From a checkpoint of a small image classifier: adamw at rate 0.0046, batches of 128.
Rows from block 4 of a small image classifier, named by matrix and row number. Rows with one number belong to one channel. Each number is 128 + 24 x the weight over its row's rms, rounded and kept within 0 to 255. All counts start at 0. Numbers have three digits each.
After each channel's rows are labels from the 100 images, of 14976, where the channel reaches its highest value: "strongest on" is what is common among them. Only what is clearly more common there than usual is listed. The data: drawings of small networks of dots and links.
# convs0: first 3x3 conv (model.blocks.4.convs.0.weight, 160x160x3x3, each kernel summed), inputs 108-159
# convs1: second 3x3 conv (model.blocks.4.convs.1.weight, 160x160x3x3, transposed, each kernel summed), outputs 108-159

convs0.17:143139136103097122140136090136105106130121135131136081150092113093087101133134129076152130084101124126152106128115138122125097138155188107123116142160149121
convs1.17:086126069122134111126126117119141110098130080051132073106114105149126145122116100132141117118138117106141132102138090111121114115111132115099074147131055108
strongest on: complete; nine dots

convs0.38:146136113106098134138122068124151124083146153136114133125123127126155124127095103134116085126116161104094100151162084136150097139176138099123119121143144149
convs1.38:116128098128124127141153110122135139101113135145124160083133115107159138102099119057160103132119129107080144094145125125148123110141113123124116146142112118
strongest on: complete

convs0.70:138116097133151147107139129139134126135180121140129126142103147136146115084116092161072135088150142087149139101103092132120075167149110130091123149104131044
convs1.70:125122093119124150089153146115108135127107124154095134125131128116112186091108103086091065148096163053120163128123094141109115063087100135120122119134094097
strongest on: complete

convs0.125:113127123121113123137151098183102102167163160106125159148135144190141123087150122142117125090120109116128111129127120122125154172096122168110094127150132124
convs1.125:091110103137121093132126121084115096082090111121131071100139112111132107095130087111131148096102099110136135135095091092135133095112098125128091101090140109
strongest on: laid out on a circle; complete

convs0.89:086078085116132133091146132121138128138125089141110138111101125077120142118131113102059139105103130114141083111104093094109081132125129091080129110071090063
convs1.89:163130123127138153086126154140125162166128134118163105131109116135111160111122104117116098133111136109110123122125061137135099137108061144118114102121137112
strongest on: complete; nine dots; grey dots

convs0.111:106096181140144137150134114124113102120115168100120176132151110153159153099111113107135116100139131074091149179110097114112105089127145182125114136158130067
convs1.111:105135105145070097151128169094131119107107099165142070098165109140128112113159110094115141127162074119102121105093140118124153141096163094143111102166122149
strongest on: laid out on a circle; complete; nine dots

convs0.16:126130155067076111137124144129131131117132119136134101142124098102112177107117112173145156181154141112140124174133115105128146142151106115128147128106089098
convs1.16:103127101077140138109112099124105114129132094075134135101129076143135117117130090092128124152121152145134138054127151114126123111132147108138068114107128129
strongest on: complete

convs0.4:135115128143141119087076090105113103089089136164143096121101149139135127134138106143126136124127116100146124137134124162162095128137111153119159105124142121
convs1.4:109127103123143159133127124138139165107104140121109154131106097133111140103102139123143085156134130107104130110120128110151114086147127109120024115097106120
strongest on: complete

convs0.57:102089116117157152086163116155131111119175122127139133160093140141156114125120101170076120118125101129157115096118078153110083133111113140067127118095104051
convs1.57:123136089131131165067111137114131158090133117136101093108120097124099153110100099107125071160123132067106152127134127147142099101127103144118072091114107055
strongest on: complete; nine dots

convs0.90:066125124099103118088114151114124154110111126163070139095104106104118148111087106117099142114086160114171093130115110141096103148135112110110131159078091137
convs1.90:120113165124129163128152145133144134146088132113169122159096147120122138127148142064110113094146109145081119136151076126106077113109105124117136152106122127
strongest on: nine dots; wheel

convs0.75:118123103104103105121131093116118139152130090129115127143123139104121132146153097115096119092158083138108127115127140141113135176126156087105095137125134130
convs1.75:138123096126166089141140120136189109126134174120099110135126140117089127156172128132127125111100174115111133160152101075154089111095121142124140124115129125
strongest on: laid out on a circle

convs0.3:099129158153084082126132077122106148091163143082115103141156150116141127074094095134133103134115113132108107149119101083109155096106110107116093114172125133
convs1.3:128131141107139110120042055116082145119170134081151112105118115135097116137139182147138147129114072109133125136133140113111083115094139127114100130146152130
strongest on: complete; nine dots

convs0.116:083120131124063030141120143130138110118118081137104094124132130078112167079111122114118081117142121135126135134126101107150126139099102106116133128150105151
convs1.116:143124114098143117131100093106122162118175123127102139093114105136083124113141143151069144202088146130106102134125122165097088101106150121126142111151124146
strongest on: nine dots; complete

convs0.81:117104092155132141098136096131134118144154144132088070146103130121126105109103107121085116077156102089133080139105123115117103129111101124066109106088108057
convs1.81:119115131070119154111141132133137125129125138120124154120140137129115185137109124101130099135114150088090177136136117143101115118088087134101141091169108099
strongest on: complete

convs0.122:121140147100124129162130097136124112152149129098116155136151128135144134087146116156146172147149156096132123141133118119107173152100145130118113116136159090
convs1.122:159146104141168113080134115121143074117104132096151150082122118141182101098109092104143158141161163160108163121115120074141133139132129145124137120123125135
strongest on: complete

convs0.92:118107121093102140131106105163109138104139114108123096099141118077137156107103123178144159173134128103155105136099087114083158131102129141122144152096125107
convs1.92:104133091125144130119113132143158137095131115095106115109126095164115075159131135068128141127150149145125148090152126107155123126160120129110093128105152134
strongest on: complete

convs0.98:105118117093131143125139094098164098109132104134089133127106107099141125127116087158144147118114115108130107089119137084127140112120141047133114120118108116
convs1.98:131166098123132136121137121132153142120082117128145150125119140107151127210111132108131138164142144137103132154072126123112132144110147110144141107114117113
strongest on: complete; nine dots

convs0.150:127121121107119136125147103144152101084141121125117117125143096115128134125139104097105120116123124108092120128182131109087103115158161107141116116138131103
convs1.150:068129117140125141109132080134163091122073141120149139109113123122124137139119129059128128126163157149052151122106137106105136143103142144121160108105110153
strongest on: nine dots

convs0.107:099134118074107133146099150097125184121149118137107122103147136117150183131090119124142135170099146083130159127149090145126149136103108122132111166107139107
convs1.107:105176149148105102133121132136121118109112141117126111160129137164108075128172195067131126118133090159142151127126125141125130110167104123126133138094181166
strongest on: complete

convs0.105:103115134108155115147162129125097078113152135078108122149133095138171129141123108165157107126068136080121097131121129104123139119112113110105130127143118110
convs1.105:138146122163115126118104089116119135115124158096097119126154159130183090116116126133109122124104128142075150116068148087126154105107139143125128115149127134
strongest on: complete; nine dots

convs0.55:147138160163103078106139104145108130152131114106125122137177159114134132100105107098108145129142132169144098111094125096107168113125133093110146138177118197
convs1.55:146132132118072080100107112079116151108178129129156094112114132132091103158158131157144149108125109108136098131107146128119106102107140086139101101151148120
strongest on: complete

convs0.28:090112098130107040122153129099143112100114092165100126114118116145126140121110123106119076096125145138123147114095143120134094147137152128104117131112124124
convs1.28:124123131158097112128107156101156124125120139144087116120129093128123084115124139143066081115128093137129092157103131118116113122120140100113135099117145165
strongest on: nine dots; complete

convs0.112:132124157129121118095145132127117089095071108147119128121097128116164161121133113087133122160141133065133057108118130075121115142140122111097126129134110104
convs1.112:140092120147137116148067145143152105159060145134135130115127144130120124139167137109103141131150122163125106142133097070111140147113129146109132109121152141
strongest on: nine dots; complete

convs0.79:118117121143098163076147134128154130101129088127131120141145155112109157115094094139113080130138109108153091131143141035091096108132110120104114061107133082
convs1.79:129182133148146109170116126135142135126094125163158130113178159134130105156143114062185125168105102152117162119123155140173158149138136126156137136169139134
strongest on: nine dots; complete

convs0.146:126142128119140137113144118137133080146102120079141107084120143099101070127112125108130166102119106113076057102090119103108120102184131107120097132123117083
convs1.146:107136078087141117126156135112119155083077126124086151132090066154146149132086105105107091115141134135113106117097148121138087123105154166115141121086097127
strongest on: nine dots

convs0.66:078108123106123133076163105151109100114155131118124126128095128143129095116076125160106160133138112125153123115125106164114088133120113134086084131104092072
convs1.66:114117090136134157091107140086144162087144111122106098095103105115099142105104108104132098135120108086118154127155127144137093095114108136118094110121086076
strongest on: complete

convs0.101:124133102102117113117141123120102111121123132133089102144085120104140142137135111104119094116114120052160111105126114127126025140096129124094133109108097043
convs1.101:105141131122119145123140148135160154121114142106125168139104131118147193194102160083119097115153155137032144151127110103123084164116083140108154089129103139
strongest on: complete

convs0.13:088113109124148163104157114156147124144157143142155175138113144110146120119151105142068133089119116129148068123121112128126113148121126124069078143095090058
convs1.13:117140115124137132095121142114151153131112127152117083108132116124113149066109107066128097139104138049108129134133078145128117074108083147131090092139121091
strongest on: complete; nine dots

convs0.154:104116098155110128105148145102125161125136124151091110098125125113130143129136143140091136151147109145163122178143146130127106145143098138108114117083134129
convs1.154:139169151157149092158101131146141086156130135120171123127158175114113116142161160125175115130114126142091152136124126104151135124126175114134124122182152155
strongest on: complete

convs0.54:096077136117136124127152107187130133140165132159101178132142124118151118122109128157093154136130148135158120138124133114130129165111109117112065155089126145
convs1.54:133137137122158147112126150122139125127145108153151073122129140104153092082147114115124139119087122106165083128167125156144144082123062125139070143134121092
strongest on: complete; nine dots

convs0.127:156155114114130143138119103115116094134138182155127115137139136142130090097060120120122143132157144097128082139110109134100098149126143125115113117158114087
convs1.127:111141124116148124114145122124122159136129141132147146092124112141156161117109145060154120134102155095056138124139124090124139074130102139126139126160099123
strongest on: complete; grey dots

convs0.104:133133131094120130169141126156104136135107153108096112107105105134091142113148115106152083132122133120128110161127131127167171139171131152133149122129154135
convs1.104:103142136111134134073117137107150082119140101096061100104089087151140109087109116110166160126121116163121112107119148138126111126142104107105129117100158147
strongest on: complete; nine dots

convs0.52:155133124101109168131149110152143134105127149116139103121126116173104115138121121155142139092132139159084149167098123122142137143174134166147181094146113132
convs1.52:105102107121133138091144118104105083115134088094114094095125099139121113070106070131118123145115090102155124090108136130124119080104135132125068123107118082
strongest on: complete

convs0.26:119122140075127145133111123123133154162148094109106115122138085110160151125133103147162139147122125128151163124120127107155177135148133104115117141113137126
convs1.26:132102120093168123118117135153131054108131149126129130103085107146121061119120094085109150127138139164138161155104136135116119128157123115100139099123189148
strongest on: laid out on a circle; grey dots

convs0.29:105104099111138139061136115124114106145127104144124136149080139142150128134094096129072118134119115130170097098121071131111103165102102154069151128106122077
convs1.29:128151095131126167079128161130139161119137119120120104110103097116103159102104106118122065147103164090103133130132108143142093117125083136113097094121099061
strongest on: complete; nine dots; wheel

convs0.14:111105124087090090139121111111142101132117066105094124145128137121117159078102125106121115091118145152104139121115105107146109151128118056126138133133161176
convs1.14:134141111126121096163109157087138137074132132135098113080110106137095085121139142132109148111115096153107104157114097149137085103132122148116120074141153163
strongest on: complete

convs0.42:078133096110122127108143128126135150148143121145079117112134119114156130070117142123103132158120159089167134098124131109135163138134098102115141127123118121
convs1.42:118125141134097160139105129130154098151117146136149122143131128139075105115162187093128097107166143123126137155159143118105121107145146118144165114118148152
strongest on: nine dots

convs0.71:123144095142128138109119114163111079113102116094131078116092126106123125130112139084094121113108088088147096104136123154139088106066128160098125117110114061
convs1.71:096116103113139155110089148125142124089132134115096097111110100134089150136104111124129109134092119110106145128136141156112086116100089150102109104133116078
strongest on: complete

convs0.114:110086151166114126119154089123109116122141127082126145127144170133144125086087093121098147144117159124039147117120105104140105096093098113090133122141157135
convs1.114:117117129108134112136073107119095168105178126141098123124120087133088087106121153150108139139126112136153141133117145127130087141109130134114116113077138143
strongest on: complete

convs0.5:146137148155132153133119168122126179165141114119151135129152157131090131128095122166115116133110142092131136116107099104174116131167090131108168144142160105
convs1.5:079153115128140108121157114140142086137138136126172100099117093142142169057132109117142157150099151153123121116147165137103135147089111141134167150144115130
strongest on: complete

convs0.62:097102124115130141101151120136121141122160134098110131152113161136121141073054088123088128151126153134127141140098108028112097121100098137092130131129112124
convs1.62:141085131083127131071123113127112147128143130136121126131064091132110122134095133139075130120131125134143129131127128066091076129128123131083137126099134129
strongest on: nine dots; complete

convs0.157:123136140132150105131169152098126099142113163171105151167132103145082106139114131096108105097153121135153119133134162100101123137122170124119125124166106136
convs1.157:103105150127123129110137110161093100125095118141156062125150097144133139118137104125117134104107110135090093133065118136103096140084115125153157128143128137
strongest on: complete; nine dots

convs0.141:123080129086112142147117144113117172117153129120088128104142144131118161154106145176140098108138129119141142164094116101100114123089112147108133136116152117
convs1.141:122124150123145105153103089117156112141144128158121144114126114137137106189128154096136165124142110112104140156103087120167136142126097096133111122127195142
strongest on: nine dots; complete

convs0.65:133148138131125136153144131131127164128114175099148150133159137182123123094107108100121110122131145145110133179120125115157116132153138195140130139164135136
convs1.65:109116127149087107090118143118092078101157086134137033092146112124099088117139096132133151115124078102141114089106138135099145104115140108138100103133123108
strongest on: complete; laid out on a circle; nine dots

convs0.64:102112118113112046128152130097145120138111083138113105093113139137136187115098120144118126118122160142128153127109124092152139124169125147111134135108116150
convs1.64:126139141136143116129125147106127120141130141140103150121064132137119138101099146143080103140112098174149085161126133129133103107138118129090152118148159160
strongest on: laid out on a circle; complete

convs0.140:079111107109126119078161104119117103107124098122087124141086149121159135163135103126091095135121106110138126088158107140097085141112136094112103086098076077
convs1.140:119124091146128164112127134121145174075125133111121110120123093133116152120123120127131049156127125103098167139142114117162129149114124141120091118118097083
strongest on: complete; nine dots

convs0.51:068123115119113140092173144113099127090137115140102117131094113122146117152072096127100136135099092131130118099131090145108085120130121109073077120093101124
convs1.51:088110094139115155090112128095139164106111112106133094115115107120115137128106141095140077121107093119103148115134124142143102142105110124116113108113093091
strongest on: complete

convs0.6:141119119146135152104110134118128100078104114056170108125103140116169118150134114128108121128102104121138110113152110151137092076111116104098125116116119044
convs1.6:125109109130126146060096129120135166094079133148085092104123102139089131126107114083099072155118111087113122124124119151114111049125118142126072111102125080
strongest on: complete

convs0.147:165109135172138118120140133135093106139078113098167136116127188128129147117166136128085116146161089082155121123091137132150073170144117146119141127172114129
convs1.147:078148109137173156147155152134162115131093142125130129120167112150151129128096098066147148158096148123076158113127122131124162141086121140163121141142089128
strongest on: complete; nine dots

convs0.91:137117113178132131108115117146132129078126133132170110131112131096101092136129115119135169153144128077139139105147124123144135076125152095123133128145098112
convs1.91:122087100130119147130112107110115156094177064147133127133129105100112099115107165145119122145096094154156129137130157152110119115113140106134129127094103066
strongest on: nine dots

convs0.61:132100146159110126120155125122118162108116135137132129129116136084124091117097098116082122165146097155088137103103110073106128072103111099111133108152090167
convs1.61:140098120130126104111112121120079127126141124135122129116107095122119113117112164170081163145104139130181070122115149076106126126136130128109131133089105076
strongest on: nine dots

convs0.18:111140094096139135131112115159099116155123128126094109112110113127099150124148116094143120127123114122115072109153103142118154107155123160135129140117156133
convs1.18:101124128134094114115101128089145075102113121085104079095096104125139120103118134130161145121119099143102099100098107125136114140102101110111129095129131152
strongest on: complete

convs0.53:098132101106110039129112121100124084138123137156088141111125122095102164122135108100086091070130138117116104114125116082106140123151117132106115122140124067
convs1.53:144127132120117089126106104108138146137154148144099099134109118139086147131170137139087113173112133138090114164116123140102089113113165157106149125173145176
strongest on: complete

convs0.80:121120098088104127137162112097117176134131124122070106141107110098141116107102106101104098114095116095123108138121129110115084124133125084091129088099121104
convs1.80:113124147094120143130140121149154142134143133118139171121118133111155149166093138074114072126105133128053145153128113112113102149124067141110123114116136123
strongest on: nine dots; wheel

convs0.128:140116107116145135132102069145138074124154176136095148098115111106067102103124104151135156136169183139137078135115104128151099152159123133138172141112137103
convs1.128:161117142123161162099105070143128143115141143146143137075133131101087110104114131107093133118143112118116126132132133134118108057161109104107030106130113100
strongest on: nine dots; complete; wheel

convs0.136:116104127129120159121140086136123113158169138139105117146117130144128080086091129105105136095157105129122084127093100104123109109152098128103141109123116110
convs1.136:087109120099116130121133135120149122096117122111135123093121101122152179105100096102128122144117143081098169129147110128117138104074099129117118091151064088
strongest on: complete; grey dots

convs0.36:117106106117108089096136126143087094129143129121144083113134138143130177149141126146129096134128123118144118118114121102128149180119128132117142115106130099
convs1.36:123140146151143110097104131092137122145144129138150150141108159094132147153139148101137092138119115154157115127141129129145138110147100115094076132180138127
strongest on: laid out on a circle; square dots

convs0.43:154150114105122153116100111119116150126181148142146117165147145166146091085114114113136121110112109099088100133073099125135131145165118164140151109145130095
convs1.43:135145127122154148113113086157122087107137126103162122096127120130161164078128108078130175115106141104127135130134136079135139107137077131118109132142120109
strongest on: complete; grey dots

convs0.103:148108135163147117112123157111120143103149138155133116136115137132119129137136121142118096088106120129144076143127112129096135111130114120129111110112072097
convs1.103:123130146079126148111120092155149156105067146138122153123130143126113146122127153083100123130114138110033138141126102139091139123101110137125120102132133117
strongest on: nine dots

convs0.58:108087116153108149124126116117125116115149115114119143114136107110139080120112148126103116097137077146081112146080120115110090114133137138097094079106141121
convs1.58:114092135122099153147080115112127117108112141130116139077158122123142142138104100094143087134103081100086148132111127145126141081098114124124101083143119082
strongest on: complete

convs0.48:095106164092127128128108167085098122124126125177123136093114137126106166126107160130097126144142135086131118146102146092130117157152109132105110134150159137
convs1.48:099137128135134096156113157110131089156101140154121138133119117108168119144131145081121156120129124176128091133118123113134100168089125137118141156158166157
strongest on: complete; nine dots

convs0.151:131122105110105093108123093121097135146163100140125145126125169192113126133092106168120144119110135117126138136126134103090149160153131111096136142123168107
convs1.151:129122130124117134138144150133173100144133123093144081114109168171158112144152104106164098102110159131092161138131070084143102113126098128092101131154173156
strongest on: laid out on a circle

convs0.153:099095110122121103082125127136138145137135093092078107117138091118125103103118132133106148159135108146118119160119126084091083126112098108111139131068113141
convs1.153:172161159144156125160092133139147151163149134144151134119170157129113131133173161154142122133156104142125136133117135165156121114155148150156116133185140123
strongest on: nine dots

convs0.76:127124125161131125102124112121131118129109125103144108196112134135155155077144076129118121127168136083077111149089133115142091154125124148105130103145085134
convs1.76:115166099107118134120133145134126106130106134123162117085160136147155119111126145087141128156102083145117136115075160111134173112095113156134134132148083093
strongest on: complete; nine dots

convs0.50:103141150082130123101114131109136147100147134156071139103109118125094113125085106160116155116118143127138091146113129133112161128116121105107095147102104123
convs1.50:134136159135151132132135120119137146150081134143160146162140166128130134159161151072136121116136120122063106132164095137104148116118131138140109173146139137
strongest on: complete

convs0.47:128115112102118148133141114145109142106102146128121091129143072148105104125128102126135143132134105138116110177131120120161100123155152167117148134134147130
convs1.47:113094089124140126120113148160129069123128078097120074083115073169122086111115084105118160136116098143146109078124122121121123152131114101115118096101121131
strongest on: complete

convs0.82:120143142104097120108103072128113111163177118122109160149154142125147105123101120167146164138123122109143069122087109098092184148142129116117098118129145132
convs1.82:103142115114138132105119106133118154120073119101146125110135113145133130117127134078163133105122150103114161116159081120134152143116101135132091137119113136
strongest on: complete; nine dots

convs0.72:125115131124112125099128144143117104118142154149128139125136124090121092118072106102090135140132121116116098116104151091110105089102123124097099127122124124
convs1.72:152100150082136129096110130124092185115190132158107141142121087130114141138091153143093140104134120134134155124116150086066103152144115125147120108119135137
strongest on: laid out on a circle; complete

convs0.30:115121103112143147136176178111108104112165106107132131140128061127179141101144103178111100152119130090155125114109133079132136125123142133109134110127093103
convs1.30:119128139133113126126133138129100150144115146110127128151125155129180109160138124075128090134086132169081154140083139103146129128113124143110141104130150136
strongest on: complete; nine dots

convs0.20:092145105125130100157159145095122113190137158153106178092141127163130190142102143148110084125142180131121149174114165115153131128178155166121135137127136121
convs1.20:144158170153119134106115143116138077139120154119114127120116105119134100114129120118121083119123115155137111151083147156118127149135129111109139108151175176
strongest on: complete; laid out on a circle; nine dots

convs0.123:135156124133131112134116130177113096158131126143126165116101133131122117120160132064132160179164131090097098126118140101114105129164168113100122109158136102
convs1.123:124149127139131127127121124095108038147122125141132125124136097103149133072143123105149141123119122175153142151105163143117125166109135136129170138139127151
strongest on: complete; laid out on a circle; nine dots

convs0.97:084089123123138141105165133137128115123153136133111129141121147148127139078076091123093139134131153128125140123096106022111107128112100161096131131117117111
convs1.97:136087134077124128087129124124123145130140128132116127135053098132120122133106130140067126126136132137133134130124121060106078129130119134076133123101134131
strongest on: nine dots; complete

convs0.11:113104118059103129137121137100142108148120104121076115140140086150148164123111135133152117133115151127152133132121087105133145149078119096116134143098131120
convs1.11:172118114136150140133151139144141061130097140126109143123101118180140092128149106096100177136143167116131118150089115128140128142123108159130145120097151152
strongest on: nine dots; complete

convs0.19:112135087129072069155115124100124117106095162123125130102119123095098141131111153090141082127107133111103134153144139143108104107132132139156128113118096127
convs1.19:128123158132148163115105133131178084126157090128082108126127092086144127133148121105133120125117139076108066109137120147113124140113094075139113106097102100
strongest on: laid out on a circle; wheel; nine dots; kind: two groups

convs0.132:161128113122113102128137168122099102135116101090100106143099141137114153132147100146079097130132079105145100117106136114155065113114128123107135145142106080
convs1.132:091124093123159133131119134127155099101132131098121132114109109149121131143103100114134127144108157070097143115132113160111099119088097152094108105118091097
strongest on: complete

convs0.83:103120113080098109129119113079126099139131104114075132138145132113137129116112138170137098125110136120143113132100108135146137138103140106124109137132124103
convs1.83:151119143116131112144138138123142104143094140134096123106123119178157136162133129137109213165142171067127100138102106129145132119141108134144136128131134113
strongest on: complete; nine dots

convs0.77:127137122136115087123143139137095108108110088079109105141064129098089134128111118101119117105097079123135131136097144154121041120079161088092113127119115108
convs1.77:103118085125114139133114118093138127090152098090108120104117124128133131162100116125136109138101131080104180129105130152119091106083118109100102111137089081
strongest on: complete

convs0.120:153124092136142158108121105128157098086146109097121122137123152105145079131154091150097106127150108122126145120128114127137072138179107126110160122125133053
convs1.120:117128104137116139104118123119093146102096142169113146094141135116100166092116141094097097157127130058122150125095121172109122019109126144111069105121096100
strongest on: complete

convs0.59:126138096135125100106155159132110137102123122099113095137092128115090147128141108126079079129116050119114109117103125137129051091107150136089129114121081091
convs1.59:066140094129152128113100129110134114099131136119095122091135131122111136172110114053126131157109117111090153121149143134118128110105124131124120117135109106
strongest on: complete; nine dots

convs0.124:137106088103116148145146127124126110138144109059110112151085121105133136109116121137121068111135107113115100129067117116133043099074123128084138114123102098
convs1.124:098113128115119138124127125113119124121128129101119139115140125123131140171111108103112141132072149069074147143105132132119093114088093143118126083131120096
strongest on: complete; nine dots

convs0.142:131130123145098100151155135157121101162163114117107143168150153160134162090132083106128117097116119163125145100120121125129122149120129108126138129149127114
convs1.142:093115126110120128125143108097073105101071112128129077112144109119151120075140085094095128123121151079139145107102072102112159069111093121136087125111118128
strongest on: complete

convs0.93:097082146143132133119140105149130094150109126127130108134159143130108128096124097119098121092155109124147121139101108092122084073146130117116110064160080119
convs1.93:079089077159159092131159125114090098142134112153157117135149129125165142099154070113149130178113123148134120086162145112122155147093162134133143110136076123
strongest on: nine dots